Weights of a small contrastive image-text model: text encoder width 128.
Rows from block 3 of the text encoder, named by matrix and row number. Rows with one number belong to one neuron. Each number is 50 + 15 x the weight over its row's rms, rounded and kept within 0 to 99. All counts start at 0. After the name is the row's rms in percent of the matrix's.
# fc1: MLP up (text_encoder.blocks.3.mlp.fc1.weight, 512x128), inputs 0-127
# fc2: MLP down (text_encoder.blocks.3.mlp.fc2.weight, 128x512, transposed), outputs 0-127
fc1.180 081:60 66 54 65 40 46 45 55 53 77 56 49 58 39 80 53 23 23 41 63 58 39 77 59 41 47 38 86 40 33 53 66 45 48 63 56 40 57 52 73 56 27 38 45 56 64 49 51 44 70 77 63 36 38 33 29 24 21 41 54 61 38 36 51 39 50 32 74 63 87 59 27 17 68 33 87 39 33 51 45 65 52 31 34 40 53 55 59 59 48 39 66 67 35 67 47 48 31 42 63 40 39 57 45 56 37 57 56 41 39 20 68 40 41 36 59 49 55 46 38 35 61 09 40 39 58 46 33
fc2.180 062:45 47 51 41 46 67 61 48 38 34 41 57 44 55 15 45 67 94 63 42 54 45 22 35 59 59 58 29 70 70 47 39 53 52 59 45 57 45 61 36 42 60 56 71 64 34 53 44 56 35 36 52 65 58 56 63 67 72 60 67 41 63 60 58 55 36 84 19 39 05 45 74 84 39 58 36 48 67 51 61 46 63 73 82 65 45 38 44 44 48 67 46 39 52 53 59 62 64 68 52 51 66 55 59 55 64 57 56 61 67 93 40 66 65 57 35 42 49 57 59 64 51 78 55 81 60 61 72
fc1.181 090:53 61 58 83 56 57 55 30 21 56 44 47 48 72 39 63 86 73 35 43 53 49 83 64 57 52 43 54 39 55 57 46 41 67 49 61 53 51 65 58 40 26 35 50 69 45 23 43 30 33 29 51 79 53 71 55 56 57 64 15 52 55 45 66 41 42 43 39 59 55 55 51 48 09 67 59 54 39 64 53 60 52 43 55 32 68 56 89 38 47 68 60 53 45 23 47 41 36 54 59 37 45 45 55 48 10 49 31 83 48 71 51 45 37 48 32 52 65 67 58 39 47 46 29 78 82 61 47
fc2.181 109:46 58 22 24 41 28 52 76 60 49 48 62 49 26 54 37 27 37 64 69 57 60 41 18 46 57 57 42 47 47 57 58 67 30 46 54 67 52 32 48 69 87 67 47 27 48 65 61 57 48 66 52 34 54 28 39 38 45 52 88 73 59 64 38 59 59 57 66 35 41 41 65 34 72 31 34 38 56 44 54 43 39 36 41 73 41 55 23 65 47 52 24 69 61 75 68 64 85 61 40 72 56 67 48 56 79 58 66 15 50 50 34 58 72 62 74 49 50 50 48 66 67 54 64 41 35 48 56
fc1.182 089:75 59 34 45 55 68 53 27 50 52 59 41 64 51 41 74 85 39 28 30 75 61 60 41 44 37 56 39 48 49 41 57 73 31 40 37 48 50 60 81 58 50 63 62 66 57 64 59 40 44 44 52 57 41 56 72 72 39 50 51 55 69 44 43 31 24 33 39 67 68 65 26 63 53 38 70 27 57 33 50 62 90 61 26 78 78 37 49 50 67 83 32 57 56 52 52 69 39 76 46 58 60 52 55 38 51 32 52 31 51 61 55 73 78 45 79 28 46 42 49 42 54 27 62 28 32 45 48
fc2.182 135:16 51 58 42 41 31 47 69 44 54 42 50 36 65 53 36 25 53 62 55 17 25 52 50 49 66 37 52 51 42 57 47 29 45 61 48 38 49 35 10 32 46 30 19 34 45 39 37 57 47 45 42 52 42 46 25 30 61 49 42 48 18 50 68 44 63 50 51 35 41 24 56 34 31 51 15 63 33 49 53 39 05 30 54 27 34 51 47 38 36 20 60 42 31 51 45 19 52 07 33 45 42 41 45 65 41 66 46 52 42 42 29 27 25 56 33 65 52 53 41 40 50 58 41 42 50 51 56
fc1.183 074:64 54 51 48 62 60 77 40 40 22 61 62 55 37 49 71 42 55 49 87 28 70 53 79 38 76 54 52 36 49 43 36 72 51 34 41 08 55 59 47 23 47 65 61 66 62 36 53 84 67 41 43 61 67 49 43 53 55 44 41 57 57 80 72 36 78 59 40 54 64 84 53 46 47 46 34 55 36 29 35 17 32 71 62 59 63 30 56 47 32 84 44 53 35 35 49 41 55 50 35 54 60 61 60 34 59 50 31 62 52 51 30 47 47 51 47 54 42 49 75 64 64 40 58 73 66 39 24
fc2.183 087:37 34 45 48 37 54 21 51 58 88 48 40 61 68 52 24 64 52 55 06 62 39 64 25 58 27 56 59 77 54 71 66 36 40 77 50 87 44 49 52 75 66 43 43 45 34 62 57 33 54 51 48 45 40 55 54 49 21 47 60 45 48 19 38 66 22 34 58 47 24 29 44 71 56 60 70 51 65 60 54 76 71 56 42 49 43 89 50 65 71 33 56 50 64 56 36 60 54 45 68 54 25 37 43 69 36 52 74 52 53 38 49 53 65 61 50 57 52 51 23 57 48 61 37 38 38 52 70
fc1.184 120:56 62 65 67 64 35 57 49 79 59 16 21 64 62 56 90 41 54 52 28 48 53 50 57 21 55 30 63 55 44 62 34 68 53 37 49 69 58 38 62 52 59 50 44 72 53 46 62 36 63 36 55 35 45 09 41 34 53 30 74 71 53 54 82 36 24 24 28 37 28 47 29 27 62 60 61 49 53 56 57 54 52 45 73 46 70 47 24 52 36 47 34 44 40 45 46 39 46 38 47 34 51 65 77 46 57 37 48 33 52 51 61 68 09 42 60 53 56 30 77 52 47 58 57 40 46 34 70
fc2.184 113:55 34 39 36 25 80 57 54 22 56 81 74 35 41 39 23 63 31 40 66 52 48 57 35 86 40 60 48 47 63 36 73 34 40 54 40 24 53 48 54 43 51 48 56 35 49 49 38 46 44 61 40 66 45 86 52 61 48 66 27 20 51 49 16 66 69 78 71 71 69 57 65 60 46 45 45 58 56 45 39 35 47 47 31 52 28 42 69 40 64 47 61 61 53 56 55 60 56 59 38 66 52 26 23 60 46 69 46 69 44 49 34 38 83 59 29 37 53 68 18 53 64 42 32 52 59 64 31
fc1.185 114:86 28 46 50 33 46 48 54 44 68 71 41 54 55 45 21 35 50 60 54 42 58 43 49 51 79 36 48 66 86 31 35 40 55 51 45 58 38 42 34 77 52 66 27 57 43 68 73 43 81 37 50 59 53 42 30 34 48 30 39 62 54 73 38 45 32 63 29 49 60 68 43 64 36 71 43 38 36 37 40 29 54 68 60 76 57 58 37 63 23 48 49 40 67 74 52 40 62 65 67 36 39 47 55 57 47 48 43 34 37 30 37 35 08 54 42 63 77 29 63 54 83 33 32 51 53 38 32
fc2.185 154:08 70 44 30 58 53 58 49 70 32 33 57 40 49 55 63 67 44 44 47 49 51 63 57 35 42 60 40 32 10 75 78 55 43 50 53 31 68 41 76 33 47 38 56 54 56 38 27 65 23 57 52 50 44 52 49 71 59 64 61 55 51 36 44 52 61 54 69 52 27 38 63 55 46 22 42 53 53 59 52 73 24 36 35 25 53 55 52 33 69 55 55 54 27 15 56 63 31 39 34 69 67 49 43 39 50 49 58 63 54 65 60 69 94 44 67 36 37 77 52 36 15 52 72 38 42 49 65
fc1.186 125:37 49 31 62 28 61 69 64 66 40 43 40 58 99 59 53 58 50 41 54 29 31 62 58 55 44 21 81 56 82 28 45 70 45 40 56 32 60 54 31 31 60 70 36 30 31 38 57 46 65 71 27 43 55 31 29 49 31 53 49 29 50 69 48 33 48 50 27 32 47 34 38 70 40 38 55 20 70 55 75 39 65 46 53 68 55 63 59 58 31 51 51 69 45 42 63 39 27 57 61 65 46 47 77 69 36 36 52 21 48 51 55 54 82 46 47 43 67 63 61 37 55 38 36 48 62 54 47
fc2.186 175:32 77 62 90 44 53 55 52 27 58 59 57 61 83 74 66 43 51 43 60 39 74 41 57 72 46 33 76 47 58 59 38 75 38 38 53 50 66 63 35 48 65 77 42 47 37 48 42 72 41 54 23 57 53 47 70 49 56 64 41 29 42 54 66 41 69 14 19 54 41 44 40 36 41 65 44 46 56 77 73 49 71 46 34 55 35 62 58 54 43 44 43 65 45 62 50 80 44 59 34 71 33 39 80 52 46 50 59 59 43 35 81 50 72 25 49 29 38 79 71 32 58 65 55 50 54 41 45
fc1.187 052:46 54 21 54 42 66 41 53 26 61 75 53 46 63 36 71 50 60 36 29 37 36 71 64 56 56 49 53 44 67 74 47 75 33 23 47 36 43 42 55 59 64 27 71 63 53 46 48 64 63 99 67 52 55 33 49 58 28 56 72 36 61 60 48 62 53 49 75 26 48 51 26 62 51 39 69 42 36 77 34 83 60 37 67 46 52 29 52 61 53 75 65 69 64 48 82 36 33 49 58 46 40 54 31 76 56 47 21 44 64 57 48 46 41 40 52 56 55 54 79 48 65 32 56 67 30 67 59
fc2.187 066:42 42 57 59 60 38 66 19 40 80 42 52 59 56 40 23 34 52 67 59 54 62 61 52 49 16 47 46 73 51 53 35 52 59 53 51 40 74 44 62 29 38 65 53 50 48 62 62 27 35 22 28 44 44 40 38 33 71 62 25 49 70 62 35 31 63 68 17 76 18 59 64 50 48 34 66 37 29 75 31 62 36 56 45 52 24 08 49 30 37 37 50 54 37 30 33 44 41 42 47 68 53 52 62 54 60 37 62 51 46 49 28 63 40 23 28 34 69 64 59 58 58 64 50 66 38 38 50
fc1.188 076:45 45 40 44 61 48 57 77 46 42 39 41 36 80 24 65 52 45 37 46 33 73 56 58 71 36 31 39 54 55 63 55 45 55 31 38 58 38 54 32 45 29 38 59 25 48 65 62 57 40 40 53 69 48 68 57 52 26 38 53 34 47 51 45 52 40 43 47 57 32 34 60 69 57 41 32 39 55 23 51 65 44 46 66 79 66 46 40 66 73 55 81 72 29 75 56 44 69 78 52 75 38 37 44 42 42 73 37 29 29 58 20 36 17 60 29 30 67 60 64 15 69 61 55 42 49 18 59
fc2.188 087:36 59 51 35 30 43 35 45 52 42 44 30 55 15 56 32 49 48 65 44 61 27 42 45 24 55 46 49 36 46 34 46 63 42 43 43 23 45 44 52 53 49 60 32 45 40 35 24 21 44 61 51 28 51 33 26 45 40 59 29 69 32 44 65 34 46 55 53 43 64 63 30 35 46 58 58 51 46 52 44 36 66 53 14 09 35 46 38 31 30 31 23 31 80 32 33 55 26 24 29 31 36 52 60 57 36 23 48 49 51 52 63 38 76 60 61 62 39 52 41 88 39 33 28 40 44 68 47
fc1.189 110:73 51 65 63 85 60 47 53 35 63 44 50 81 42 48 59 41 51 44 63 36 33 45 45 73 77 37 46 50 66 33 82 57 63 84 37 67 56 56 67 33 67 48 63 66 41 51 41 46 39 60 11 65 47 51 56 58 56 35 46 06 48 36 48 39 44 35 47 61 43 56 48 51 17 24 49 77 50 83 40 67 38 62 33 42 54 35 36 42 22 26 50 46 48 38 36 50 41 53 32 57 50 43 69 53 36 75 42 54 41 32 55 72 29 36 51 65 55 52 55 05 52 54 43 52 47 61 50
fc2.189 126:26 39 46 39 23 38 52 47 54 48 57 38 28 44 36 44 79 49 61 36 50 61 58 65 38 35 60 28 33 24 64 18 45 48 28 55 29 67 45 37 74 23 62 26 41 46 56 55 61 56 33 97 33 76 49 54 40 54 52 45 87 48 58 50 52 41 53 38 35 51 41 40 49 69 62 36 27 65 26 47 33 55 28 64 61 50 61 57 69 62 79 53 47 58 62 76 60 60 45 61 40 55 71 26 59 62 28 60 46 58 74 49 26 62 54 51 31 52 51 67 85 47 43 47 57 67 34 51
fc1.190 095:46 63 52 50 65 68 64 32 53 57 77 24 32 60 54 41 67 44 60 46 40 64 51 22 42 52 24 39 61 63 56 79 47 79 55 47 72 57 90 59 36 58 31 60 55 59 52 55 36 05 42 54 48 55 53 26 29 57 49 32 41 52 59 72 70 71 63 60 63 48 43 34 64 84 44 61 57 42 51 94 59 57 75 43 46 53 48 56 45 41 62 28 78 46 37 66 51 53 67 54 48 46 36 31 54 61 35 63 51 50 38 41 38 36 14 65 70 39 41 58 31 43 55 37 31 42 45 31
fc2.190 068:67 32 47 57 32 37 48 73 51 54 19 76 71 38 38 65 45 65 50 62 57 29 45 70 54 51 74 61 35 49 47 16 64 23 53 46 33 38 17 44 63 26 64 41 51 47 37 49 80 99 59 55 70 44 41 71 55 50 65 65 52 47 42 42 36 30 52 51 30 52 61 62 51 28 52 45 42 67 50 15 55 47 34 63 65 47 49 46 44 54 54 67 33 64 74 42 41 50 35 60 45 56 72 69 53 49 66 46 54 54 77 57 60 64 75 33 32 59 69 57 65 73 49 52 76 59 53 79
fc1.191 101:59 55 54 35 54 68 43 77 49 39 58 43 53 62 59 71 67 27 66 67 50 59 56 47 40 68 53 67 48 42 67 11 45 19 61 34 66 55 35 29 38 61 42 54 46 61 50 56 31 44 26 61 36 58 61 55 39 26 66 50 31 44 49 78 43 68 20 47 31 41 42 43 56 20 16 52 42 59 34 65 86 45 42 26 49 48 44 64 60 46 63 25 68 37 58 52 70 38 59 43 49 43 40 74 34 61 51 42 42 77 69 44 67 61 51 26 64 67 51 20 55 73 58 18 73 49 49 51
fc2.191 135:43 48 29 49 50 27 77 20 60 56 42 41 62 38 43 36 62 66 38 41 59 51 52 55 65 38 33 42 51 49 31 75 63 52 49 54 41 49 70 82 69 65 50 58 64 35 53 46 79 63 66 31 65 56 38 46 52 66 33 54 68 43 65 30 64 39 68 74 56 60 55 71 41 93 84 42 51 52 87 47 43 41 64 55 58 45 45 38 52 44 39 66 46 61 37 53 43 63 51 40 63 47 74 33 53 28 49 47 40 20 29 57 21 42 67 86 43 23 59 64 53 38 55 71 16 47 55 68
fc1.192 109:86 46 37 40 26 43 59 59 88 65 43 17 55 18 33 40 49 51 33 51 70 62 40 58 47 55 30 50 38 60 54 33 44 40 38 41 48 65 60 64 39 38 47 51 32 29 65 59 40 61 24 51 38 47 38 56 55 40 54 52 63 45 50 15 51 28 41 53 56 36 50 43 46 45 30 31 45 61 93 35 71 67 42 41 37 50 53 67 74 45 32 60 47 54 55 40 55 56 39 24 57 55 43 48 71 47 73 68 32 23 64 62 72 55 41 28 55 46 67 51 10 71 61 56 28 69 64 71
fc2.192 084:18 56 56 66 78 64 53 37 34 47 65 87 54 83 71 55 60 63 75 46 35 37 74 45 66 47 69 48 75 49 52 79 73 55 70 67 56 48 46 48 76 70 52 53 72 66 35 52 64 54 81 58 52 58 50 49 50 60 51 46 39 60 59 81 44 71 58 48 47 68 68 69 68 60 69 68 50 51 22 66 37 36 52 62 68 59 66 29 33 65 82 50 60 45 43 66 50 51 75 77 46 43 52 58 40 63 37 44 66 81 37 45 33 54 58 64 54 59 46 55 78 40 49 43 72 37 51 43
fc1.193 106:72 68 67 73 51 55 41 78 67 47 51 46 61 38 35 59 52 50 48 49 35 21 41 34 60 57 57 36 82 52 27 42 48 54 56 50 51 56 52 37 61 73 68 37 73 64 61 35 47 57 54 57 29 49 84 63 59 31 72 43 50 59 43 44 71 60 48 71 43 51 30 17 45 39 50 49 80 62 38 65 92 39 65 43 79 38 10 44 32 54 50 59 50 37 42 28 61 53 17 38 71 54 58 50 34 79 41 62 61 69 42 46 63 49 56 67 56 78 57 50 39 47 21 47 44 53 58 35
fc2.193 093:50 24 31 38 31 55 61 26 61 70 63 61 47 66 63 37 54 44 63 62 78 73 72 68 37 55 48 61 30 46 53 63 66 45 51 47 47 37 53 57 42 28 38 60 30 37 41 63 59 69 41 47 62 54 26 32 50 68 26 60 65 48 38 53 35 47 47 48 52 50 59 84 70 80 53 49 24 42 60 47 11 61 39 76 27 47 83 63 46 50 54 35 48 62 61 61 41 38 88 47 44 59 54 49 67 20 45 35 30 34 58 45 39 44 60 55 36 15 51 60 65 55 92 43 44 43 47 62
fc1.194 100:46 58 56 46 42 33 53 35 43 67 48 47 54 55 57 32 39 62 44 66 66 34 73 24 40 58 34 52 67 32 49 55 32 29 64 39 45 17 54 46 38 34 36 62 73 99 56 46 54 45 47 65 32 41 50 37 30 31 61 27 31 39 73 61 43 24 52 45 55 56 50 44 38 60 45 68 25 73 47 49 31 56 35 50 46 44 66 79 60 20 76 55 42 33 31 53 48 41 52 80 39 37 34 49 55 59 42 40 81 58 62 60 49 37 45 46 64 78 66 69 39 45 28 60 40 29 17 73
fc2.194 085:63 45 39 52 58 66 41 56 70 15 45 52 48 44 39 67 50 44 48 30 37 60 30 59 49 39 44 40 27 67 54 42 78 87 42 56 62 62 42 43 55 54 59 25 32 08 44 55 55 43 53 41 68 48 53 63 82 68 38 55 59 64 23 41 44 70 49 47 39 37 49 41 60 32 48 43 58 31 65 49 69 25 76 45 49 39 37 17 35 73 23 46 52 65 71 44 40 41 49 24 52 52 69 50 38 32 78 61 30 45 45 45 54 43 56 62 53 19 31 32 46 42 69 40 57 63 84 27
fc1.195 088:58 66 40 61 61 50 48 29 43 27 40 40 74 40 40 34 52 81 72 55 41 21 61 58 27 43 46 34 72 18 49 58 46 38 63 32 28 78 35 32 76 41 50 39 51 54 58 61 61 51 57 55 59 29 77 18 71 61 61 60 50 42 49 63 59 38 61 37 22 58 49 40 55 57 70 64 26 65 59 54 57 74 56 60 52 33 33 37 60 64 55 28 47 46 52 35 41 76 47 43 36 33 45 81 67 67 55 53 16 49 61 35 69 56 50 38 25 51 64 46 40 48 41 76 84 38 54 31
fc2.195 067:43 42 41 26 29 58 45 67 51 68 62 61 23 50 56 70 59 23 16 40 45 58 56 43 70 54 37 52 29 61 55 47 47 45 36 62 69 12 53 67 17 58 56 53 58 41 38 55 43 41 44 43 54 64 08 72 27 28 37 37 49 61 54 31 36 49 37 55 52 36 53 56 47 54 28 46 57 39 47 38 37 21 38 39 47 66 61 61 44 29 53 54 58 47 37 64 49 17 57 58 52 58 40 11 51 41 47 51 76 43 25 53 35 42 44 62 91 50 38 41 47 61 40 24 09 52 46 54
fc1.196 095:63 54 55 36 50 43 57 43 52 44 26 71 26 76 46 25 54 39 41 27 81 42 57 29 57 65 33 52 67 57 52 34 47 03 65 29 55 51 42 56 49 53 43 51 56 40 50 67 44 56 46 50 54 45 37 43 81 55 39 54 45 67 53 68 28 21 29 13 71 64 59 35 62 50 74 34 46 33 32 37 41 61 73 52 62 69 25 42 56 52 91 47 58 30 29 54 52 41 67 33 69 57 27 48 66 34 57 60 27 42 69 59 46 53 56 75 44 50 42 40 33 40 58 54 22 38 59 65
fc2.196 100:30 55 40 47 66 58 42 57 66 59 68 28 75 26 56 63 35 56 70 77 29 59 40 79 38 44 54 46 44 53 51 52 48 93 38 79 38 41 61 55 50 36 66 44 38 57 46 29 43 28 58 43 55 62 56 60 21 44 57 42 48 45 40 35 57 71 62 86 28 46 32 53 40 42 44 59 52 79 80 71 54 40 30 44 39 44 76 38 53 53 13 58 45 66 69 35 38 64 32 58 28 40 76 48 19 55 32 32 81 45 33 39 56 53 39 39 57 50 49 66 58 65 56 52 68 62 53 43
fc1.197 101:49 41 53 75 33 56 59 53 40 63 54 36 90 47 50 44 34 69 55 50 43 49 68 27 38 50 57 57 61 38 34 46 31 24 65 71 60 29 42 62 49 39 29 61 54 41 50 53 61 60 51 66 47 39 54 20 46 49 57 59 17 57 49 50 34 56 62 58 71 25 68 69 40 56 55 39 38 42 47 35 42 62 35 58 56 46 48 57 15 21 49 59 20 17 36 74 44 22 41 40 45 49 46 28 68 66 32 79 72 57 57 63 41 61 22 72 57 74 73 67 49 64 43 56 38 69 20 49
fc2.197 090:50 55 41 26 62 33 22 44 57 35 44 79 07 36 40 45 50 38 40 49 47 34 35 65 55 49 39 41 45 59 60 48 66 67 48 30 29 58 50 32 58 63 69 46 30 59 48 48 48 30 56 38 53 57 37 77 55 43 39 30 60 37 37 41 55 51 40 36 25 79 40 32 63 33 51 57 58 57 63 64 48 29 46 38 43 58 51 34 66 66 39 38 70 71 54 17 43 68 64 52 32 44 42 68 29 26 72 18 43 32 48 42 47 24 67 13 54 27 32 40 65 37 63 48 64 35 83 37
fc1.198 089:18 72 37 56 57 31 41 65 36 48 67 66 51 37 42 58 46 54 46 56 64 40 58 37 51 39 45 63 62 41 50 50 35 54 67 20 70 58 37 39 84 39 49 28 77 40 40 44 25 60 72 53 24 63 73 53 58 45 40 64 60 59 34 59 44 55 25 55 38 44 49 54 28 38 55 71 48 47 39 85 61 66 38 56 38 42 45 61 38 56 43 58 66 32 20 41 32 37 75 90 60 35 59 20 75 50 47 37 46 46 39 63 38 36 57 26 64 42 61 34 54 58 15 38 43 33 52 83
fc2.198 068:91 31 70 44 39 73 59 44 59 52 34 44 37 40 45 42 50 46 39 47 45 48 52 59 50 62 44 43 39 57 50 52 68 23 42 75 31 38 62 64 29 55 54 65 20 48 55 63 75 44 35 32 68 40 28 41 49 62 54 49 25 55 65 39 56 46 81 46 72 55 54 45 80 68 41 27 53 61 58 10 47 30 60 40 59 52 54 30 55 38 51 43 41 46 73 53 49 65 26 09 43 67 50 77 43 53 56 46 61 43 50 48 60 74 40 87 38 66 42 56 42 48 92 56 56 61 50 23
fc1.199 108:52 47 48 60 32 52 51 43 50 55 63 47 68 67 78 35 03 39 40 78 40 49 15 48 56 53 24 37 27 73 27 46 50 54 70 40 68 53 44 39 43 34 58 46 65 28 55 64 80 56 64 64 45 46 51 57 42 48 61 30 22 32 65 58 31 68 53 35 46 56 28 38 70 50 41 72 59 52 55 38 53 52 26 45 45 49 66 42 51 68 75 11 43 42 75 59 37 33 43 66 52 42 49 82 55 35 85 66 26 45 31 71 58 53 44 29 32 42 55 73 58 53 39 53 55 47 42 53
fc2.199 129:41 31 47 71 45 38 42 49 60 43 61 49 65 59 57 38 38 49 52 21 67 56 59 53 34 52 79 76 58 42 70 32 55 58 37 36 40 58 43 40 18 30 48 46 40 31 36 36 27 41 42 52 61 67 45 35 60 30 50 54 74 69 51 46 34 63 50 29 35 43 26 28 59 16 41 60 38 46 22 59 53 53 49 58 29 50 56 61 74 33 26 49 66 15 01 48 84 38 45 63 62 57 43 52 25 49 30 50 55 64 57 41 74 38 40 56 55 58 35 60 26 29 51 26 46 40 41 40
fc1.200 109:69 49 28 59 52 30 43 69 54 37 33 36 38 43 40 73 28 67 57 42 38 64 57 51 52 44 51 23 53 41 59 48 74 69 45 14 68 47 43 54 59 62 58 57 48 51 46 30 59 69 35 49 50 67 53 64 60 29 72 28 27 33 49 50 43 39 85 26 36 34 36 75 86 33 46 45 56 54 58 29 57 76 21 61 59 26 50 62 47 37 43 55 44 52 34 35 56 61 18 29 43 43 71 33 52 51 54 29 48 19 57 61 31 70 31 33 39 34 39 54 32 77 28 49 46 56 46 63
fc2.200 069:27 48 60 49 39 69 53 16 49 65 60 70 59 66 54 31 70 30 50 50 67 39 53 44 46 51 53 73 56 57 46 54 42 28 54 70 41 57 61 50 41 36 31 35 52 46 50 73 44 32 66 65 49 32 51 48 50 56 20 66 75 65 60 48 69 67 02 66 51 82 59 31 16 65 53 49 38 49 46 66 53 25 64 47 48 81 54 51 53 49 61 44 67 53 63 64 52 41 82 66 69 33 32 59 50 43 43 68 42 81 47 44 60 35 68 66 52 74 58 63 65 14 70 50 54 48 55 29
fc1.201 107:44 60 68 53 33 40 43 28 48 25 67 36 35 59 20 39 66 49 69 56 33 83 57 22 85 41 39 51 46 48 35 56 59 36 53 52 73 17 74 54 69 41 46 40 50 39 52 49 43 32 25 55 53 44 47 19 64 45 37 67 38 51 66 71 46 62 65 52 43 39 51 24 99 57 54 32 45 37 60 62 29 46 53 47 61 71 36 43 53 39 64 66 26 50 47 43 63 51 70 39 72 30 51 49 35 34 41 48 60 53 57 28 67 46 34 41 80 64 65 43 68 60 56 59 69 34 68 62
fc2.201 072:68 48 36 54 61 62 71 75 50 73 38 68 70 40 75 69 42 53 32 45 67 30 45 75 21 56 55 36 47 65 72 49 46 57 55 48 36 75 29 50 28 66 54 53 54 62 59 45 60 65 61 43 43 57 65 77 41 65 69 37 64 52 43 24 56 33 37 43 57 62 44 99 12 43 60 83 52 69 43 45 71 55 47 55 53 20 74 72 31 53 40 48 75 54 56 61 40 49 44 51 27 67 45 52 63 59 58 46 36 52 53 73 28 53 66 54 24 24 39 48 35 49 51 49 36 59 39 40
fc1.202 092:73 59 44 61 42 43 49 59 51 37 44 64 70 29 64 27 47 58 52 31 59 26 61 36 56 54 56 48 69 66 62 70 40 49 33 52 43 56 51 74 70 32 58 40 66 37 58 13 71 55 79 53 31 70 44 49 50 29 49 44 58 48 63 34 27 14 25 53 10 51 48 68 36 45 42 41 48 48 53 61 61 47 30 42 56 16 31 71 32 34 60 11 30 47 57 53 49 52 76 36 26 62 53 63 48 58 70 68 60 34 48 52 59 29 55 33 55 58 81 55 33 55 35 37 49 40 63 66
fc2.202 070:44 50 56 48 57 54 51 41 41 47 57 41 28 74 35 79 52 38 46 67 43 74 54 59 49 58 31 46 38 33 33 39 61 40 73 48 55 42 45 26 28 58 43 61 44 82 45 99 37 51 30 59 56 23 56 46 64 69 52 63 44 62 47 54 78 78 76 43 74 43 65 44 70 64 51 76 33 59 43 27 46 48 70 51 48 92 68 34 59 59 56 77 74 47 54 47 45 29 27 64 66 30 53 34 70 40 44 27 51 62 69 55 51 51 43 68 50 37 26 40 69 61 65 47 58 66 55 42
fc1.203 098:72 75 47 66 19 57 56 35 38 54 38 68 20 57 51 61 62 46 61 34 36 42 69 17 60 31 47 41 56 57 53 67 63 40 62 51 68 52 62 43 59 46 30 80 78 52 47 53 59 64 36 52 50 59 62 46 69 49 39 57 65 51 79 56 52 35 41 62 52 78 56 21 27 39 40 66 61 48 29 40 41 66 55 60 61 47 34 36 32 43 72 17 41 25 65 64 52 28 70 54 69 57 21 54 46 34 33 64 00 43 48 46 53 79 50 51 66 60 57 52 57 44 49 62 50 37 59 49
fc2.203 091:29 29 48 37 84 36 42 69 63 56 64 47 66 39 49 34 38 51 54 80 58 60 25 77 46 69 49 49 52 57 54 25 50 67 47 51 33 46 58 61 54 58 74 37 28 59 59 48 42 37 63 51 47 48 41 62 29 54 65 40 27 66 23 46 40 67 69 48 47 42 39 83 63 49 64 37 44 63 73 62 59 52 48 43 37 52 73 54 59 63 28 81 55 74 39 26 45 78 40 53 28 27 71 56 54 68 70 34 99 54 64 52 48 22 45 40 62 47 52 61 45 64 45 55 59 48 44 50
fc1.204 133:31 46 33 61 47 47 58 57 59 54 13 18 49 51 54 62 68 61 37 47 52 58 75 55 55 42 63 53 52 72 52 79 85 64 77 54 40 50 39 64 38 56 25 11 37 51 47 30 56 63 56 46 66 30 35 40 40 61 68 75 55 56 75 53 25 18 61 38 81 68 55 49 51 57 45 64 33 43 34 51 25 61 52 62 45 37 44 39 66 60 36 81 33 44 32 85 41 44 70 40 50 56 39 45 76 36 76 53 52 41 46 31 73 53 51 43 54 35 39 70 63 60 45 26 50 52 51 56
fc2.204 198:20 55 36 62 50 52 65 37 55 56 44 37 45 40 60 48 76 47 39 49 44 64 61 65 34 55 56 81 57 84 55 61 71 60 49 40 46 63 30 45 32 50 32 29 30 41 63 14 44 58 48 35 42 18 36 42 44 84 39 55 31 56 60 45 53 38 41 58 51 78 59 61 53 44 44 33 30 53 53 42 33 73 48 64 66 32 56 29 47 30 33 72 31 64 28 75 59 68 68 41 85 57 37 41 47 53 38 45 32 23 29 38 64 44 28 38 57 51 16 76 63 51 38 39 46 32 49 54
fc1.205 103:83 79 34 54 34 44 31 58 44 57 61 55 22 40 50 51 32 58 53 40 85 30 66 42 40 54 51 45 63 54 77 55 62 59 65 57 64 35 65 42 38 55 38 48 76 67 44 47 61 54 42 71 36 53 52 58 33 22 55 59 51 16 79 26 56 52 64 50 65 79 49 40 53 30 50 43 46 68 60 86 55 53 31 34 55 51 50 49 63 65 50 78 64 48 44 37 23 34 61 41 82 43 36 49 19 38 64 70 49 22 48 48 40 45 41 52 75 86 50 42 31 47 60 41 37 48 33 35
fc2.205 067:24 25 52 51 56 52 81 46 44 34 38 42 73 53 44 48 44 39 40 73 09 60 49 42 50 42 31 57 35 37 27 32 37 33 47 47 40 53 32 73 55 42 54 51 29 30 41 48 44 50 44 21 58 37 49 33 57 61 44 42 45 72 24 64 44 34 39 48 32 18 49 56 40 64 46 55 48 28 37 12 61 38 59 77 48 47 38 54 38 45 46 26 44 48 48 53 76 61 41 61 22 61 57 63 76 58 35 18 47 89 56 41 57 49 63 37 30 08 48 57 55 54 47 43 62 53 68 69
fc1.206 091:46 33 56 48 32 37 38 66 49 43 54 66 37 70 52 51 40 58 39 55 68 37 65 31 56 50 44 29 75 39 41 45 48 43 50 36 70 65 50 79 32 44 65 31 45 34 52 70 44 31 65 41 40 58 56 64 37 82 49 56 60 45 40 43 27 54 23 41 52 47 49 47 52 62 47 83 36 46 60 42 60 40 63 47 57 29 56 30 35 80 15 80 65 43 24 28 29 37 49 65 45 78 44 32 62 49 97 76 27 55 42 74 33 53 33 34 61 43 66 46 53 78 32 62 51 57 49 48
fc2.206 063:57 73 47 35 67 75 65 44 47 56 37 27 64 23 58 43 56 45 60 42 35 60 35 76 63 52 53 49 35 74 62 56 38 53 63 68 28 39 47 21 55 52 29 62 59 59 42 31 49 77 35 64 69 55 39 36 62 34 46 60 45 43 68 62 68 47 65 47 36 65 60 52 54 45 40 28 43 62 54 54 47 56 33 56 51 75 43 81 55 21 87 28 46 54 79 64 63 73 59 38 57 20 55 64 45 54 04 26 80 52 60 36 64 52 57 69 49 55 48 69 51 19 58 32 58 54 50 57